config.yaml
translate: 0.12
encoder_mlp_ratio: 2.67
encoder_layers: 6
Rows from block 2 of the image encoder, named by matrix and row number. Rows with one number belong to one attention dimension. Each number is 128 + 24 x the weight over its row's rms, rounded and kept within 0 to 255. All counts start at 0. Numbers have three digits each. After the name is the row's rms in percent of the matrix's.
# q: attention query, key and value (stacked) (encoder.blocks.2.attn.qkv.weight, 384x160, the q third), inputs 80-159
# k: attention query, key and value (stacked) (encoder.blocks.2.attn.qkv.weight, 384x160, the k third), inputs 80-159
q.46 089:151154110176103160142136095116084148117078121104137109117077117139128158141163126117138114151118111109138116114138168114127135126117123099088148149115130109112174122143099127093152129159135113180158127137110129113119090094181129161119122154
k.46 085:154142107099115120117159160087144153160134120116153147096140105098114143143112134095146142153149114139132138125119127108133112108142112122121116137150131173158156143136154138108162077110145140079151165127101158100154176119114097132152144119
q.47 088:133130179175159125095130157146123101112124106091129116104135105109112151098143101116099119107143095112105169116102134127129168152129164170135188125148162108122092126091139126119112138126161132103132107141140116149151135093123099146069176105
k.47 092:125125159105137157150109149095183127152151144117127147148105098169110113150087108120136136155131114181155168132104097139150110139138141111113119095116124114089111112158122118107111134096132127123170120132106085148144100101130092134134113158
q.48 093:166110121114110068110127146125104146122176136145125141120134117140125161141116147175132136181159116149128126096151118120146096100121111120107117093107127137162161116120112148094119109116124148143099121142139146151110090102119118114123136100
k.48 096:090132129127159109085172119144100110168137127106135151126104149068132147081116152120141111148091171143111157128107107096155145145130099119129128144105122121151111109083151149094116065097089104091145143152171122143127120119104148147121165164
q.49 081:151161108116155131114118166139135151123165147097129127125153129117104112131110132108105114140116144158123117117181166137163175160097127097141141130106160122138197111158109147093154121144161124129115135141111131122142107112146172106120126132
k.49 090:133142097133070102103100182135134123163146171121122167116121109116121152117088150129172117137152079115169128076096129142109111130139101131128124097137136186151124163091159145155116098102135094126137128131123144150117145133121117121118171149
q.50 078:147127133123132154107154090120186149129161101099174152145169129088160222136142134102161101139123106109106109081113129142153148176145138162134113148151091131159149107095129112139129135142122158115142119153145133118123156163131133127128120118
k.50 078:121088176151155087151110144126144121128155135131102159094112153150117106117134124172131183158148119107157134142191125084136122162148096145121115134110114099171156100153146122117147124141091152119138100155110133174111130156136101132118114133
q.51 080:155162106135109085135125166120108125109140125143169101118110145099165143126142121139110113141121132116150177140131153148123159136142147125181115126167135110141094170143096137140139104127115103119129046116080141158108125128126169130116107132
k.51 079:122092183137122104141119133139128122144114148148125154141146104140114105123147154073132129124119141205139114136106096110119134123119105098176152145145148163105096084096077109136127157133129101125140133152136123119122123110115127139123133148
q.52 087:127153150111127132124088125115129177099127135121137131144122130124111110132132164132085170098140127156126143140110135147110121131134113088090168138124130079135141147103158140132143119117127086068114147145114084126125149181126063031104152104
k.52 098:089129120128175166138109113146129136089133115110115128112123127104140113165081100119126140168133159118054158157102151140112106155150083139099136117114110099095136137090128107124141124141143141131164133099138096129115101163137087144093157137
q.53 084:162152106132080093144130140125138144108125137151132133163142137077101117177152120162108145148099125106074119122150114164138133115133162125139140089079112052115130089111129169151143089130134137148128153146107111138127126093135193176144140144
k.53 081:156154116122054110125163127154104106127129146139121140111139126108103138126164154119119137140124115113107132116158132154145144114142150074100133124148080141113123129121125120110177112158109103142098156132091142116114119149128124112115101146
q.54 074:140121164087166146117121150157146115129105124118126137095127155120081107140111131139138135117108107162107114149131143085169125148131119103114138170133146097120129151129111123132135159146087159143101075113154107153089115118109062122139121134
k.54 075:133112109140116122123081110123116113092153086104145128124180119137161116159149103149142129158133118126105120086124111128107143116122135099126118136115067162091119112131068142112131102110137130172186114110138127097089169127144095161119114155
q.55 086:137122103166130124111121103135113130123106116100134092130161087131135163090141148141120129083115150099055099118114120095078122173141152137123141150108138120126081124138120112154157174072116119130119101173142149145132132117125154102147146163
k.55 088:114111143144136137116152086112142160128135120114119081138114095146159096146163119146106156103128106124137141126120133165141117150115149125136134110128118118089150121131155154087117173124106082111133154134107108128095131114133152181154136159
q.56 083:134067115135123179134103114125108151148119127121099050112152093132146139082072130136114171165124139129151124151096145135123111111111137121106112121175139184173127141139164146124114163136114133129164092171136139115116158128092158111128102124
k.56 089:113117108113128132116119112123112143110117156145155135112153136175112112079097113088092133129114126069170151134106149152099077120127139124168172132095153170095110126162140119113126133118124091115066109124119160109104171104108147138120136159
q.57 096:117149157136163110091144124156144109192176114153155120145127078124105115114101127135100176146113152159140124120151167123091107134138159142124091113132100133118132099078195116112099112133125103134120150122134112147162147062121128117145149137
k.57 095:132140137103147129135149134106137119144138161139158133124155136162126165117104132108104139137160112145147165099163132154142102143108102146151136124144102118108117098120097141134079170108162141131105137142167120133153109151133159087140101146
q.58 085:123132132120120114146121113128137143114138086100106107133102122131104164125145143125102174140136107156171099112148183147118136127116112127133170142099174136091113126121128126165127161157104107121202138135141137108132118144157113107112117090
k.58 093:158126153144182138154099158107172144116130085157115097152134111087142145165133108122133143112090119124149167134131139101113107137142130098112090186131156141111149155114131105189156126134134147110124132137130161140102146103152153094133151125
q.59 099:140144126138098138097134108142124122156112157127136115169136122129105128110133112115162141106093136095104135150130153132160143124130137122111123135110106092120136114125106130154127132130068154141096148117162066078124086122141144148138087175
k.59 110:102160109136073137134133115135142080089135117133108133111143145150135161159131153132111120099126125100109059083121170154096107126114123128092078073146171133150122129165087143132162109124151139141115118113116150095129146131118175127137077096
q.60 090:083150101190117114142116112150133121111067095134122105120117128130114068122138203136127164126131082108103142098157088138108138122138157094109133163142146107149148140112114142145109137152142138084110124121108131135108101100131115105154123125
k.60 080:127131127141124144136118166157155141115068129096158150071079128114136095175117112161104132128132137127140125154123137102118164126157115084136155098122112106147141130103109098100144176124113100161131142110084101094113119119135087136076132142
q.61 081:119108134103109158109126134101165155109173138074128129101116169099133113192114089147138148124109134134129144128113106105135102126124126158125075112160088160124113189123145100092105130156180103171109124148134085129120123132106094136114126139
k.61 089:143119116144176118105148112148107115102158159160125114103154145105126100107147119136120112111133107168093156181111094123080117121112107154148153147111108116158124131151160182166145089142085132083125101135168140097116124105189169131134103106
q.62 086:132172135126106133115142149133190113089117169130116150151121153087109150140115105162127114195115151119125143118107089165122174102152118107146152123077121081148106116128122138136137137155121142135170119127117098147120154149133141127148151116
k.62 094:099142159152111073069110141140101122141091132117174139100141109108121144087153108105118137146139157120180119153093159130129162131102143112113140102136174089108143155123110161102155147124109157129118105081109145133141134141149164147101148109
q.63 088:097137123148119129129137146130153097080150146158100136141110137131151159105175162175114167121175112123118122129101099106166104094124164098146163153109154134133147092096107163135129134108099159087158188136105091123137108096136079139121097098
k.63 108:127129143097100207131134134112149128120129129088156092144100125109143146144165077109108127147122123144120121096158143107145151141111104128122121124142126106086103131110129100086159151152111112119124151080088119128133099135131088072100103128
q.64 099:123131083114120168095130172095115137118104122132116099076119125118133149147150138105125147129120137098155153123147156132068118151157104157154158124146146100139132141102144108093089107163143142130118167087088127115138170156122101120155161090
k.64 099:098142100130102119109176156108139138139164148110058105101111117128157128117138154096163076157104134122103120108129170069095148154102126127177092085121133117137123143154118086135127100135155121097145133140114141099155121128111088122087114124
q.65 116:123118109118117188107152123132150120123184119131111159153141118162125115112112113130129109124103134123166150147106134124114174125122160186132110162161139136107139173133097115106098100081129135160122137120152142165100110110147108104143127186
k.65 108:136141114187149146115169165191141132151127105106143141141152088125140107146169149084143106145091140119103138132176116122164186163131130119187101106140136147119129144113130128157158098105089109153201098143142125133151150134121136131149140155
q.66 110:120134127128144096123139134117131151146150159104133141142094126076138148148115112137088105152160159131128123166177123150128143118111110134143122122109116135161131120120097151104115085114139122128145151126149145207118109150142066112115161109
k.66 108:085112068097167119169156130122142143115127109138093134130153156094129134119081152122154115105114142131114166131111111150183163116121111110121152124135133139183157171132137107158140158154130138146156093121153168179154162106171177115109181111
q.67 109:116141154156082116146140093148143123143131163157128117144080116133126131106150110100132173135134111153118117146152172137123136142154155141162108120113189096148136117161139135120102116153116182091154144088123128112160102126127132118112132146
k.67 105:099133175106117142124141070135131140129138139166120157147112132140090141110159155137148082125132132161131087155113123135151187084149156135145114141132116128119125148110113106100124135137168202098139110135104122119149111117132100084104126100
q.68 119:145146158174119131149103051152160130112105100137096104130135139138101105117125106109128122102134164079095140115140114102124098121117130102135123145141124137134141116137116113108153157142123135132121085104150125087170101112105126163125140161
k.68 112:136176141138121137138104163118141095097112140147151112159115159182142133116142091133109139136127104146121136103112146166150118085123118089095139147170116125087105119181083105099128122117143137165096142110090155151119118150124119125120081161
q.69 134:133122092118100125111133115111172138108081126156140144160136106097158126102132138148105101140117142131179143115094089156121110134118119164128170116144083090105147146184143119100075145125109136139135130136105152104151147072146189131121139123
k.69 121:079127097121105127101105145121138103127110171141149130115154100129122131148147105170142090141106147138158119101105142138121153115166108140115112130090124126139099116091159096126144123105110188116157118117076155103134174143090110125119125109
q.70 109:154115126094156111138093149137180143103105101137160125115149094127163086100121095134132141089157134094151143124102119143119133112103079119160133102097144144119141161154136097124097138140111133113134144126119108140182109182127107113127089120
k.70 103:150179105122140125137127121073167123154174134160101148120109136131105113156129104147130111125115166145125146135101086148100105132139125106099113128133151148103103082128168062106121128108167141132130162152133155119175082134126137139111081112
q.71 108:134086101143145155114144151137132109175169104092139134147125160157102131181109100138126121116121128135163121075150118106131143143107147112140121128117129143159140107160127161171114075121162108151106103142106123081087126129102072163156141151
k.71 111:172120116111146130150160110184119137093106109078119123179139090095127131159182158079130160109121130124085141166141152069119133135070119132108114094155131143117146146124113138140150089140120144120114083141125103167130159115133127126109113111
q.72 118:152121160100172164136118134101193144128127099100149159089116124138132090132104111151141107092162152118105167134137126080105143123098141126137122177090145152121117127131129117093093149138114112129101103096171108125127102103154108126157138135
k.72 121:119077153137116121117118144132117098116146159087132077149075099120139133127123095154162147119085124118081117119121085114165100135126098095136111115093067090133120127145105098104108161119126104128130093124117142131096103110101095097105110164
q.73 105:092126095125113109152117151108127097133096133117104139138135085134136111093100105154091102135119084071127122132107126151145062132158101144114146146149122099156069103102115115137104112180094132124128134136088164084097154141109120129113118128
k.73 103:129155138112107098096128143108133127161120146159144125137154127127140102106064136179106157146133108145128123124114151113101129072116128149108116160106172102174079162158182114131100155084114172103134125134177157143109126117126105107091092127
q.74 105:163105108103131162089104073123119158097149146150132130144145130100144113107147095106112133102131152131063138097130081102139106145102141167152123153131143112124159121144109098087117097133140137085101120132135134149117123151159125132186113123
k.74 110:132116104137110180104116133142167176127112164106136142136122111112125096131111150112114079102157102129140136113133158164140126126128113143136188101143171157166150132126148150115126115100153085160124094178103104158120113159142142143179170114
q.75 119:091130132115148139156157153103118121094125147125130155112136101142150155128167124140111125123122120140149127154155134115181136096114126116135154104181112075154136071163086131116131114122153098133112172154121147160111139123089152099111142084
k.75 107:133125111163142146105145132089140173154100101115122114110125116086113056105125110071153112143120152115111134168096114093123159113126125112168110142128141108193101129118107115127086134119123170099158109100155130140104070119145083150093140125
q.76 112:147134144122102101158165139138162094146136114129138122152151127114122200100125096123089123134165108118110128136126116111124123174143114152079131138160155164123151154128123173117199119121130117143135126138154090136105138109110111113126086154
k.76 120:118101121099102119136119119135148137106124069111133124156119118121117155104113167088100101122120094126106103110105119154087118138093165137116123081159147138129164121128076123140133086086118096112120125108119099146102132112105134126138104131
q.77 100:128143126119117162150142092126132129094094117167109136136145157137095150124138152137124107101077145103150144094113117154113089133133096159092156118127078102071131138117094147100101095128112145121105135145112121093174119103142111120151174144
k.77 104:113120147151122125134140157113141106131088114125109118110077123167136112128176144089131118095118111144103156123138113126121158126146103142121058152131153106120089154122157152136193120122132157114124142130134157137083143129072139106129128163
q.78 126:155127168188127142135158132148134109159113137114108152145093179166111101161140115147153147110126157106123115134103120129161133105147158083139100136167162123140099137138144104141170122112182123073130167170089128135107145116095095120128146176
k.78 124:143133143098115177152158111158105132120152095151172130173100168147129146122122171116112143141130102147131131154127112139127114148129120154131144123157201135104151171162108127105115133200124142164141100116135141158070147148134192146116103101
q.79 105:143107130105099131075118152100108103105163119113146168127122131133154134124112113118123135148155139120136167089126145131121159090120142134075132115097079155163130140167118120104121121139144136156111167084134134121098146153179149140102119173
k.79 115:138112115134146115101122175154166119122136156101138115108185129122135127113168108156124132095121108162154157145117112143142117136145092113112159172110110133122146121084149081171122156161160121120146105143129166170162126136168095140133161128
q.80 107:141106115150114117132102146101147128139125115119142145154156083125134146108120127078159099075150125132080149162134134118116173104093160105123081136136148146119142092149139073140103127090124079126079133133140119095131113147132175120144156141
k.80 118:170111139120134113156112128179178112120149171067131114134174138102137138151146126133102139156095121105089160175122175153148088110142119132107108138113090086121137116117151126111092173116092101163122101134136123128091113127121147103143171140
q.81 102:135126120149112117124159170148101089105136120100118089148112146140160128106153113136147141178122109108146093136126123134132092109087137081129144150091118111155068167151125062110135144125113150086120077138128108139122141129111122104118134068
k.81 108:127113121116110153134134141106120110124130154107135110115100121127134160101094135158120119158119163131110161150118097134122118146131119170097133133107094130135135111120114144124109157127151123153111100107153135146147097130100141158149154100
q.82 112:142125163151126172139088145163170119168133130116143105108121077152174095133119074145164150181125122085142105156128176125111099116141141126129140204152168159150135159126114089152122140131145147124109144094094114144134147132137130120132108129
k.82 104:135161131123122111114100114113112148088166145126135130147183143106114167134097115104150141113144139112107194124180123140125122130122107112121118140106132149123147113129096108135102106146142124111117125114099139100125118119159095113159110082
q.83 110:158149120163104091072166128136155104144113148114140191118131122131125123108099119124110141090123119110118137103130121110129107168106149159127104115150100135140164096139125140144125118122128130163097083101148118153100145064128136130116137169
k.83 104:127066107162122120112157132135137071110137091106130117114160119110136106127156155116105111108107108129144124162145120129147140127147089112137123110112081125157160123125102179106137125153116111152126085087110130150128181103127120092107135148
q.84 123:108143125133122159141154113125157093139111160105148149133164122167131135134157148137134126130089152128139118141150083160168127119071133141119105111132153137094125176159124110140116153136141109184145168149137152128139110094128120110154095138
k.84 127:126139169137138126119077111130132103180101153128167116149111091138148090176144102127130136139118152123128094112095098111150135101114107102135111105099129119101106128083086153142163108059137116132145096103110136104113103141130135173155148125
q.85 117:170157090141141111130078142120136118132150147138095152152109120160105123113134098121162126114111111150141114148136089146175151150135160168152112144105139136159106090112099126183141136080157097145160143163112117148121105134154089135127137166
k.85 120:123110119107139119141148140177144103078156131150146131146115140117194127142101143144143164106117134115112145130150144139147155160133145143123151089088124113099160191134091132133133147099092123106114108113170111160117095155123161142125154109
q.86 123:137147162157142076124111074137133116139174131166129128127126147116130176109111133086131095099138130126121167149116123136143132154141158135097126098115151142116140180091168099119108171144120123128150125089118167085157089128131158122100131125
k.86 111:112145153098122123130121160140137159139107149154148100109144131147109162166141099158126138096109099154082134076152143157131118137124142106143161127116059164092142180111140109116147131119133117092088136120099162139124131119137126151078145156
q.87 117:126123098092160141122112135128098159130145187128101189138135093132105119114156118135121115086116122178153122137108128070100177157146127156093153171158133143125154138141145118099146096138133119122112159141158136123129100101126112118164130165
k.87 116:102124129161190090129190121143163131142152128060156097162119164095160131138157151144139140113139145127099126140130140102112153178116104166160159146101111139138152143129119144110147110113138145111151144166127114060141108141137119153089150148
q.88 124:126145140136140113111102154114139119077074116142095161128109117137112129132126123070103125111126116134126108135151188168141180103138153090134112117101129098097127149130116111109125184105155132145120104100143107115129105100120059123118098130
k.88 117:175114145151127158149131143136085143127113122087127110159104135144145108125149093166106147115119148117109111115164120139153132086111122119114080144107129138106096113126094103136166146165108123136127140116110117082136098133100134140161099152
q.89 108:072138178113146144148109144160139107181122136111123190157134129156138137113112111091131139131115076124106126108145102128130122134150091169095153119138100137156098090144144129116113129136129138081158166150139119137122129145119160098094149132
k.89 106:106113153145150103133146149132110126172123112108141124137135149180134098157119120113139134126116174151083137121133123129137105161115125158133130174140070156119145086106122121132156131140112097098149120138116102096119086115115104114111097162
q.90 129:104111089132127115129113123131137165103118139069139109115141115097116136061141124125129144118154143151117149139139136151166137110123123132162105161131134165152150107164183148132159110136096128126105134119165102168116122124110131167106139111
k.90 116:099143124098113108145158108114143127145155102125130145110126108089131125103130124127137148117126120105103142106092137100104143096114152086095109127139093119187092130170128096121157138156126112089162166112100128131157091122128143107058163148
q.91 106:098146105081151094145160134160096114132143147126129175149087137116122180137114178128149089141136137137137196127130115118123132134138130130072123163147062106156108152136102154097149110098129132080134130134115152154134125146152130133103141124
k.91 099:105133100122140115147122178120146134086176089125162116114171144097133121101160135124153120158132150144153101125098124138139137131143118137110137163130109106119176157117127127159163150136117071120125115158140096164131148121131106116129137117
q.92 126:117138168128125120117095100135135109109109112148148096149114189128111128115125149116122140156184159114096122112079153153135139140093144104073133131116127131123164089111122147109117135108125120104129134138150094158116081086141133098154136151
k.92 113:100123145125115133140086120128151162125081155121145127114090161117135181101108168123080149148166099127111158083133156144150135092145094102119150146109120109122155133137169159138159131156084085187176145118084096133096083121131139148139137142
q.93 105:137186178129130105123131155163146130133101158105153117148133120118101136115129127113146135130158120128163145136131163158103104147128102118116127090066083132134135130097151092136126090069083173103101119141148183138136153158171143154119141130
k.93 099:138161115123113150174109150093114105082168143143128116086155158123129160123117123174109141103131118084165122138187107125115118133096147149155152126104116114145146138153148123137133141128138158127160121076112178134153117139142099123119101085
q.94 117:095139114112063145171095107115114137101147132168149120166156169096131131143084153146117156137115130173131131117125151089113149143121137136101139164134125153126166147146110110114131112121146137145156128134140155164137134055133142177147160110
k.94 105:119138112120117131133125067132190150148123141115167150137132116144092120103151140115097158129102126156098139132128123144164117135166137157119164112126091121129142139120161097149154114119101137146143139157156101133150126096065133145159129068
q.95 112:177088145203125107120167103129170144113121102099119128117143125139132128131154115134118092119127125125093108185134116151123118097161110132148124156134131110133094100133144118129131082122149158123109162110140103075120160126129155105147121168
k.95 114:118150153145102127130155096167085098120154149133099079131126171098178143138110140099123119154124136102123102105094176124100092158134110141151123160163156103091144152138096141095089114115143155154122104094115130119120111122138133122140123124
q.96 117:090127159154115102156133116126065136125128146189124144147158119153086125136130159118119128214138134159131127148145124128151127149141121141084164140137113119124145125120153135115160130141134128097122166161097101141100142126162170114095109119
k.96 112:139124112113134115090120114079130155132108145157149150122127132132129093114131150126129156171159155130106151136187137154130101134125141131152156142131139147107153152120145116138166145125124126152145138129149076114131095130143140183117135150
q.97 114:081166125106102139112129097161120143137096145146091070144161112081106169160113136087138137139126148130142127142099127123113131170121127130126165129108111126141139129126117102108144164093159124099152166161147127170155142096118113121142159120
k.97 105:090136095166131158156156128137142133093125160131126098130131174164127125103116179128111115136135149100149142134091117130143102094123110158114130145112108133109156104108132123136154105084149117156174154124099128102120126133082130146124106136
q.98 120:084115122162117106100122097141152154151108105128115124122101184142116135144147127123134096136145098142105130116095143140111126110179132153143152142129130152125149118160139125123100140141117149117143140130126138118123120139123092122122120088
k.98 118:101158076129095120147132141105099163122103128121112105135114093129122144115125121115091169157172131150088134102129147149120126107114128133094114165159095164180143118179164116140137131176120151098119140146095139134178113085112097124101089134
q.99 120:137131110194100155099113123113109097108155100082162070162130177119123130140166126107141139137162116103144145115133133181163085162147098119091106099101169150117125145120131144166182114119129114082150137120079154080142145142153161124136159130
k.99 124:088143150148114135105099138131149112153097134156118140098160129138152151087127134126107109123143074146146148119133156160129068079140178157105110153113141132130149175129163159160113134151150110111111148123090103160108132130167171141114136119
q.100 115:148102110144122149141134133134105092148119109090155110151125128144120103092112176131121091180143143121135130156145158176129138138128189160134113146125125106102114128119113156150103109136133107126161172139098093141100097126127149110126156177
k.100 119:154126101147141076105089069110121133141109116164133125166132188130112134164142211134131125133139130147152168076126110168128146099124126073104116140113133139118151140129177161153158115161111135115151120157107119129100122123139149126134143120
q.101 103:163146152148121153115103131175109138127103139118101151131104113138085127143131133153097143141173180106108178079131160136132166135134115119098106128097124131174148105164180146104119119156101145142130126079131146167097159124179097149153134170
k.101 101:125124105124114141130124118103130080115097110128117144094152149119154186096109129158076139090148096134106139114144089133137138093135094113068133144111134126150137132174110129165145158147146129157162137183133159145107127111123130109083113110
q.102 118:161154140163073104076103129134147157077126167127150110119116145136116155130118112142105093172125130086106133156137126145142142149097139076052110132117113075142066176141097143161120147085155159140130129143102125131131157107072155125133154105
k.102 119:109132124175132138122112130145126135149066133138122130123183138134140092139161124129108104073129139168130115151142111149161128116162121110132107169135133141130127085090141160171110113138156153144107122131143129142147130147109138115179149117
q.103 106:138132101112120157127151142124104141114115177129118123161156078105142150112138122115135142126135117116130120132137080143121153105096139154123149129162076147126108181144139122093116118180191112138092124154122138113113147132116148146174191141
k.103 103:062136110151122192080147121136144120153092161085157119106157153086113107148129137107135137130114100129148152102120110126118115109129140139124102117149160122154144142106152103113106128123150107151128127128131114124123142145134113144097161165
q.104 111:085138105146105110106122118159097115113135138160114113144137151122110147156096133139088127136130135082120074142086091137117111162109111082105098120139152156142148132140125116170141107117144102136161140150092117178085128066118115112138168130
k.104 104:088129157148169106117114056112134128145103117172159126122167130139152127134141151098168140083145104153132139141152174111128131126104136113120143089103128151113149111129148138149133102145160131130137120170125101161139100130101159150121165091
q.105 113:125111131085165164161105110191107148143132110109142130124124120150079115118090115156126119100109143089125103120140094111163142156102136183152119149162149163149143144142127158167147150117104119145129150121148153148168145154142116109144132130
k.105 106:115188117134124106146125184114156116115152138101111139159113126164113134123129131123139134113135121103085175083125121104161158166116130092155147165140119143113153109118060125110191085095129108094146106194118139121153130148113146135109136152
q.106 120:108096116104137167125142147128164111117100153135115140106142104145134151099117107124135164127123116135109158127132095110139114146104104172134164178092120129099096105081117140125143136126088115129115100138142078170157146108143126141137109094
k.106 122:084128104145150133085101128107135092175146126147143160110074093152157100100107140091107123167135120124118131168085117122132111106091144136094120144122137146137134134132099115122112112081078122137133136143138119130145086109081132122177150159
q.107 117:106134148106113110149131110134125157110121129138144113116160120119174137158133182126125102091106096174175111135135146097094117066154144113166137121113147123168081146144178078166117085097130152096125176120122160173113146105154139167142128090
k.107 123:132163122138116161125124115129110122105144169136120099132173146081103139157133105148149131107139160124103095151124142103108113132138138142189096184126097134133132094141123113121127085132131162086152175114134154123141124126129128067169157108
q.108 115:133124086109133119103158149125142144150127132084124144113125071118141173151100068120118129077086124102109161120167151144146103078126127149098157138127084149144084143162142119106122098128153110155158103134086148086136134154121153170084126113
k.108 113:144109111145121153132137155140118099152182125113152103101171123142196151157135112137127135120110147106180113127107148118102106165137153168133152160137137158119115128129130079129114145161184130138126112141134180105073171138120098084155133128
q.109 093:136140177127099123167123106138114117141086112162088111078138180131126146134081143105096139098128120104131122123138107107150128124136173103155104070116147162135137146121127145122139117130129136115197155144080147173135151175173133115138135168
k.109 094:132150103125119158122118115117142122072117123135130127137114128150104103176146103107121107108157125141121092089123131122149111141115162075146110153164172134101130130130086125131168078125124118125162153152138142101104098146105125129153113091
q.110 101:077142102136114135116132130088173131103103138079152071149146116084127156111116157160164114114110113108162161128141161136166147144124127138109109077140143142093102151106122151124143138135122111107136155129086063072130162129130137127136123162
k.110 104:119105151174144131151137090131122086141114111127149162116137115149120135127130134130117114124090097102131125094111114123158126093123138112141109173088133130105089145137093170143144118126134159072136109110149131089140161136094146121151135121
q.111 115:092158120115143163126109144124130137117130115103133102090117137115136149105120118148140113116139121094145128112115174091066091156129164082176138142139090137128100129130130118134142082157090138107089126123101131159137134130136121086158144103
k.111 114:157150098103112120123118173122163138095123145157137110096169131077096147097126119097147118095135108116163134112107108144108147138142100154145109154080151105156170129138198138075139121104153112099142110132118141174142128132096141139124114103
q.112 116:106117161159093086167117146145145120155126116143109132142102148127127140130103101143121156145154135148111078143072126126135079124117131099158136113119124118129138094135127122167104121143092159064139128123132140142128152121117170085114160074
k.112 110:136120150127116113137140138085140163120105091115131137102090104148138142118169128159097157119150112144109142122114138127133119169153103156134112123098084134091127105136170118109135149162151199082107143092124135142146108128112114097130149088
q.113 109:162161118174072107109144107130163135132164136121132144160144137138102095153163154090132127123128141138094122168159122146128170108154131124175108113138145174123091129127096135175112117102120162161154159102100112125116116119111089132104117200
k.113 110:136129137121126142151087095185125105099117124136176161159153127140107107155152110114118138132110087130130067128129116116147122099135118100142096114115158121114146147133089150099125093112119115094112126117100098151109133089134109118168167137
q.114 101:141113149108130127108100106133145124162154142120130120131084093143121172124100099125115099162116114094112153119142131118136144130132156111135112131134130163173183122101110157125130137133155069104144108123100122162082140143141179156126166125
k.114 101:168109121161172121099130069095146134161136111127105120138135134139127155113143124123147159107100105090160101116158155136151166107161125087106147120151143127123181153139119107142151148133110086110105109160154147162115108146145108113125081101
q.115 119:134129131130106121121139099118136117177128115114124131113111113115091146101129122120120129104132091112118179104124107155127128116101146132091082102102118138120142157112119106098136137129167071131109119120162130146139114124064138152087138131
k.115 130:141119089109126126164118109084121118153117106144140132099138132162113103094108157118122155120154141127162160124171109181103096130165137115130149132159105127113178133143094112138137128163146126128116155118126140145097121090168142132078095144
q.116 105:152105116103149146101113148105142086136179094124165164175127111061121160178119068132114109108160130165078149122136117134098113118165129118123096119121155116134132135097074146101116137109118112112115086096128103105134092138115080132130146111
k.116 107:149141111117149093154122098146126159138148103118093106119084089151128153120154120155135105107109119132134135153132125105145123133108113131128139101108133152120121143167138126182108133114164148130121083160074090156116145113148140119108096167
q.117 107:145096149136119112088094142131115175141139117123137118181098117140142091132133102102147145148130132181103126137169122122093132127113107136156148158110134110172118121127162135184115113111161126117100130143127107110130185138120088137140099127
k.117 103:095173138093174116136131132186125130127127152119120141123141143146115151136107202126113130131092112157137170111109123108117104121126088160116157090112088123152131107116142109164089097133151168132143119103102148159176137105140149075098126127
q.118 120:198125120121095117130109108114122131084095164129131108124146120107118143109131120105108150080107144123145094108161098112093135113173102174211095140133104150126144111173133100125106134135097146170160127072179143102146125143151099157146116157
k.118 123:105159129141097100144173098156133109160165131123105118142147150102159100192168094121165118122098112157119151149105126130159133098140141172141126124162130091076130162145094129113129118097121134103134154146117161137140148157134086110172165145
q.119 113:099128145130152103116143099149114134155126099131138129133110117165141070132115079142135145124157095070075105127119145161109129169132156119149144125152148168128142149064124149162071136161137151098109138146122135148104123152074163140131138146
k.119 105:116171129118171146138099140131120133136187100170159142143097138135109153117099138164153157138132160115151102111145144166158171121159144102076146137091132088124158111135155113112098143123116104141131096117134136161143138138129115108144116153
q.120 117:127122160110124123136129121165083111127157156140097124107139130099136128113113158155146100118118141092125129121135128138135134131172179140169112111149130121114086127159118135050098130184144148164164125110129108119096120141192127100087112137
k.120 111:139137097096080089069109149136101130100130134109158119134100140148115129107121124142119146114158132131114093062114099137110084092148122103124109172118139118068135106143117132107176106108147094118149101130123135126102118120087130103129176174
q.121 099:094107153126147118118160115097135082131099123097134101098126100147103125141162144108124173097149157171108121073124122140136177140126111132169116111127113158107119122105112085155113133130082089152104086110143143123120085078116110110119188155
k.121 086:139109132106117157117133155123104157115154147132126165148076117074084096137113129140133142136165102143131149144108101169131135107097086154103125137102116091145196151145103138110122151124130094120123100084135131116088095134142111164116156171
q.122 111:153135143099131126125161146107101112109120104156147126131162171156120128141148108133158110140143151120113135124134150174142104128079164097129136164081135160121128103139099186119128141113114094123113149150102117134145100126158115093163092111
k.122 110:086101149117141116120064138111152140123102155135152125126141076160125097118110123115127127171182148137119148122119142121125087116137147096057118114134151099134108077135155165121147158109139151108105096125117139179096107108104140134150125143
q.123 116:107134129122127109147090101133136105090130101131073109122164136144147123117125128109134147118124122119170113124104105143166135097129118141187124098123194104146162138141136140134143149135086133144153155094138147115143121139116090090111112139
k.123 112:168121123136114118123152139096103168137116124117099125131080108118096115106138152128090071082114127180127104168129113158144132161142137132123143092125121114125164074150116110135162099098123147105136181136125099129170079146159145146075105140
q.124 120:172135125099145130112136128079113139094113104104142128104090148138103102138139105155118126111123123107187182110142163117141158145146098124148106125128121132129135143147087145117133131122068125113142115104150161115160097139116094099083117134
k.124 115:149139154134094142103168168115124152138128138134134108144097124146115122144125115144111103132117152173150116101134118127143168143153148108130155126116107104122116141178127154088102140121151139117098146155105133125112132163144071137122108132
q.125 111:155163144142130142113179136166090136172147101156122113123116175123140119182101170109131107110146120113076131142076153137143170105156163119117126180132168144153128138125114130120088135103114139091128150137094161113108130136119119107161120136
k.125 108:149164117140151143111105128170100143096131094065124106159099177116115113153145135158062142130155140111085137149135141121131120164102132105098167151164110113105158118117114141152133129148108090146131112147091124102148164114131149131164123083
q.126 112:169129156148131142154130124123144104155153171121081147174164120103132113148139114079123133100141120173134117168127139123156138142142130143161145104086132085166129104134124073170162136133112125116157113123113128111146126191097123147146111146
k.126 108:150146135121137110186132125123110144101121131140125116145131132153118124122152124152131102124133096148143128164102089093134157143111109184139164122093133136173106065097101141108115094101116170147116133090110126120137123114136126115161122069